Rows from block 8 of a small multi-label audio tagger, named by matrix and row number. Rows with one number belong to one neuron. Each number is 50 + 15 x the weight over its row's rms, rounded and kept within 0 to 99. All counts start at 0.
After each neuron's rows are labels from the 100 clips, of 14976, where the neuron reaches its highest value: "strongest on" is what is common among them. Only what is clearly more common there than usual is listed. The data: struck, bounced, scraped and rolled objects made by modal synthesis.
# fc1: first MLP up (model.blocks.8.ff1.fc1.weight, 576x192), inputs 96-191
# fc2: first MLP down (model.blocks.8.ff1.fc2.weight, 192x576, transposed), outputs 96-191

fc1.537:41 83 78 64 59 61 42 36 80 73 51 52 50 63 66 58 43 43 56 78 66 46 65 55 33 45 72 57 51 50 72 72 46 44 54 48 50 50 40 58 44 33 38 66 65 47 46 33 68 43 24 52 23 54 59 51 54 31 50 39 17 41 55 62 78 76 48 15 57 45 16 25 44 40 74 42 72 59 64 32 66 73 56 51 57 44 12 15 60 53 55 31 52 43 47 25
fc2.537:37 32 65 39 76 64 63 52 66 58 75 38 32 55 36 70 63 32 49 76 51 51 37 57 63 62 48 43 45 47 46 56 80 60 60 42 52 59 40 52 40 43 41 79 30 63 59 46 18 80 65 59 14 29 46 53 21 63 58 32 28 60 32 66 04 27 80 60 26 67 52 47 76 45 57 35 47 50 44 25 74 63 48 59 52 46 70 76 59 64 59 48 36 49 72 45
strongest on: medium; clipping; text has "clipped"; string

fc1.279:47 37 49 40 56 27 75 54 44 68 65 69 57 41 60 45 58 36 58 47 66 61 39 84 34 85 52 38 57 64 19 42 47 52 36 66 60 62 37 24 33 51 65 33 39 15 46 31 40 77 24 42 39 36 64 47 65 69 37 81 57 64 85 46 32 60 59 53 39 64 55 51 78 21 52 50 74 63 62 50 67 42 76 39 50 43 66 33 44 36 52 41 55 44 33 78
fc2.279:34 47 60 42 64 61 45 61 68 43 68 27 64 79 44 50 72 55 46 45 41 43 51 38 45 38 51 32 60 65 53 34 62 47 56 43 31 19 37 66 68 44 21 61 73 63 50 56 49 08 47 60 72 21 62 58 54 38 58 52 36 34 38 32 82 42 42 42 33 34 31 45 18 60 61 66 40 29 42 51 49 22 37 69 35 69 34 35 60 45 41 62 40 56 57 22
strongest on: medium; square plate

fc1.256:24 55 50 55 58 48 49 79 82 47 63 42 34 45 55 63 76 55 50 69 52 45 36 39 48 61 50 15 81 74 54 32 58 45 39 45 28 59 73 51 78 25 60 27 54 33 59 44 54 60 54 60 50 48 32 53 63 38 64 49 79 49 32 36 49 51 57 47 62 56 41 48 60 56 69 82 62 61 70 37 53 10 70 58 39 56 75 42 36 02 50 62 45 26 56 69
fc2.256:55 33 71 18 74 38 69 46 43 43 49 49 61 38 74 36 22 60 47 21 59 59 61 58 36 47 40 58 42 24 41 67 55 26 31 38 73 43 54 15 59 57 46 41 38 63 48 38 44 20 58 68 51 21 47 27 69 55 43 58 27 42 52 51 64 76 54 58 38 37 64 61 29 61 73 56 42 63 36 69 72 52 45 52 43 22 44 48 63 66 24 25 40 59 62 46
strongest on: reverberation; text has "room"; text has "reverberant"; hard striker

fc1.120:64 27 75 44 51 53 82 42 35 31 76 43 57 55 48 35 35 31 48 34 61 62 52 29 40 37 70 63 54 70 45 52 58 74 51 30 68 51 41 44 43 42 52 56 72 60 60 62 51 57 55 43 60 54 37 72 45 52 57 39 63 39 49 69 34 48 64 39 59 48 77 03 40 58 47 54 43 18 36 50 36 36 56 55 57 36 18 67 66 53 52 75 62 23 30 36
fc2.120:52 59 24 56 58 44 50 44 46 67 36 60 41 59 58 49 73 33 44 19 61 56 48 51 41 67 60 38 29 63 62 38 45 92 73 81 69 39 45 53 59 69 47 46 53 66 39 32 76 38 70 40 48 64 62 48 32 49 32 34 57 72 72 57 47 36 40 89 38 62 72 52 57 38 42 64 54 58 30 56 48 30 37 56 29 64 33 60 36 45 57 54 39 45 50 67
strongest on: medium; ceramic-like damping; action: one hit

fc1.32:41 58 77 61 48 48 62 50 68 36 43 51 00 44 45 40 63 60 61 41 34 69 47 28 41 48 72 60 50 32 39 50 37 39 34 62 47 44 33 52 58 42 68 40 12 40 64 45 49 45 41 15 28 79 49 38 35 40 44 50 78 71 67 50 44 41 55 68 18 55 43 45 38 35 39 38 52 59 63 66 35 67 54 43 29 57 67 49 55 67 26 56 45 51 47 46
fc2.32:33 40 45 41 51 46 42 48 57 51 46 48 76 65 85 66 40 34 39 49 69 47 35 38 18 37 45 23 45 39 81 70 65 39 40 35 54 69 48 66 40 52 71 65 53 36 49 58 30 55 57 68 63 21 45 32 56 28 69 58 57 38 73 40 30 46 28 27 76 31 80 66 53 51 40 56 48 39 34 50 66 41 35 50 53 59 75 47 47 64 66 45 39 52 72 32
strongest on: reverberation; text has "room"; text has "reverberant"; round plate

fc1.455:65 39 42 49 47 85 38 44 57 42 52 57 48 72 44 46 73 47 41 57 61 48 47 48 74 17 66 56 37 50 28 27 50 43 69 62 36 41 41 66 80 42 41 37 39 47 58 58 60 33 46 68 45 20 57 50 62 53 45 44 40 40 57 43 45 31 79 44 25 68 67 25 39 63 65 50 31 72 29 21 63 53 58 51 71 52 61 47 37 34 57 49 33 75 49 55
fc2.455:40 43 51 36 53 33 28 47 34 62 42 27 40 44 62 40 45 27 53 53 16 44 67 35 44 46 46 39 51 60 68 69 35 48 26 40 39 57 57 41 39 60 55 50 69 30 45 42 28 76 52 17 50 83 51 47 33 35 66 59 47 61 39 39 59 37 32 29 58 34 23 54 32 37 53 45 69 13 43 50 27 52 25 35 43 51 50 63 58 47 31 37 43 34 66 57
strongest on: medium; clamped rod

fc1.511:28 44 56 07 51 41 43 38 36 31 58 67 49 53 41 46 78 52 41 71 65 69 46 37 62 10 46 48 29 52 55 81 68 36 54 45 68 69 44 22 52 60 44 38 61 28 50 65 61 57 16 45 17 38 56 88 59 47 57 60 70 42 24 67 72 59 66 16 53 35 50 38 69 61 60 49 53 84 29 38 50 41 71 47 37 44 49 66 47 60 67 62 39 42 39 46
fc2.511:70 62 64 87 45 42 28 55 46 45 75 43 42 54 59 45 35 45 60 37 24 51 66 64 40 59 41 55 63 59 59 22 58 56 45 59 33 38 54 60 56 55 47 78 53 85 58 42 38 41 68 52 61 31 62 19 46 69 46 37 16 62 53 29 24 62 41 55 50 60 54 67 45 28 46 47 32 58 83 62 50 79 06 32 48 33 59 23 35 46 26 36 54 52 51 51
strongest on: medium; one hit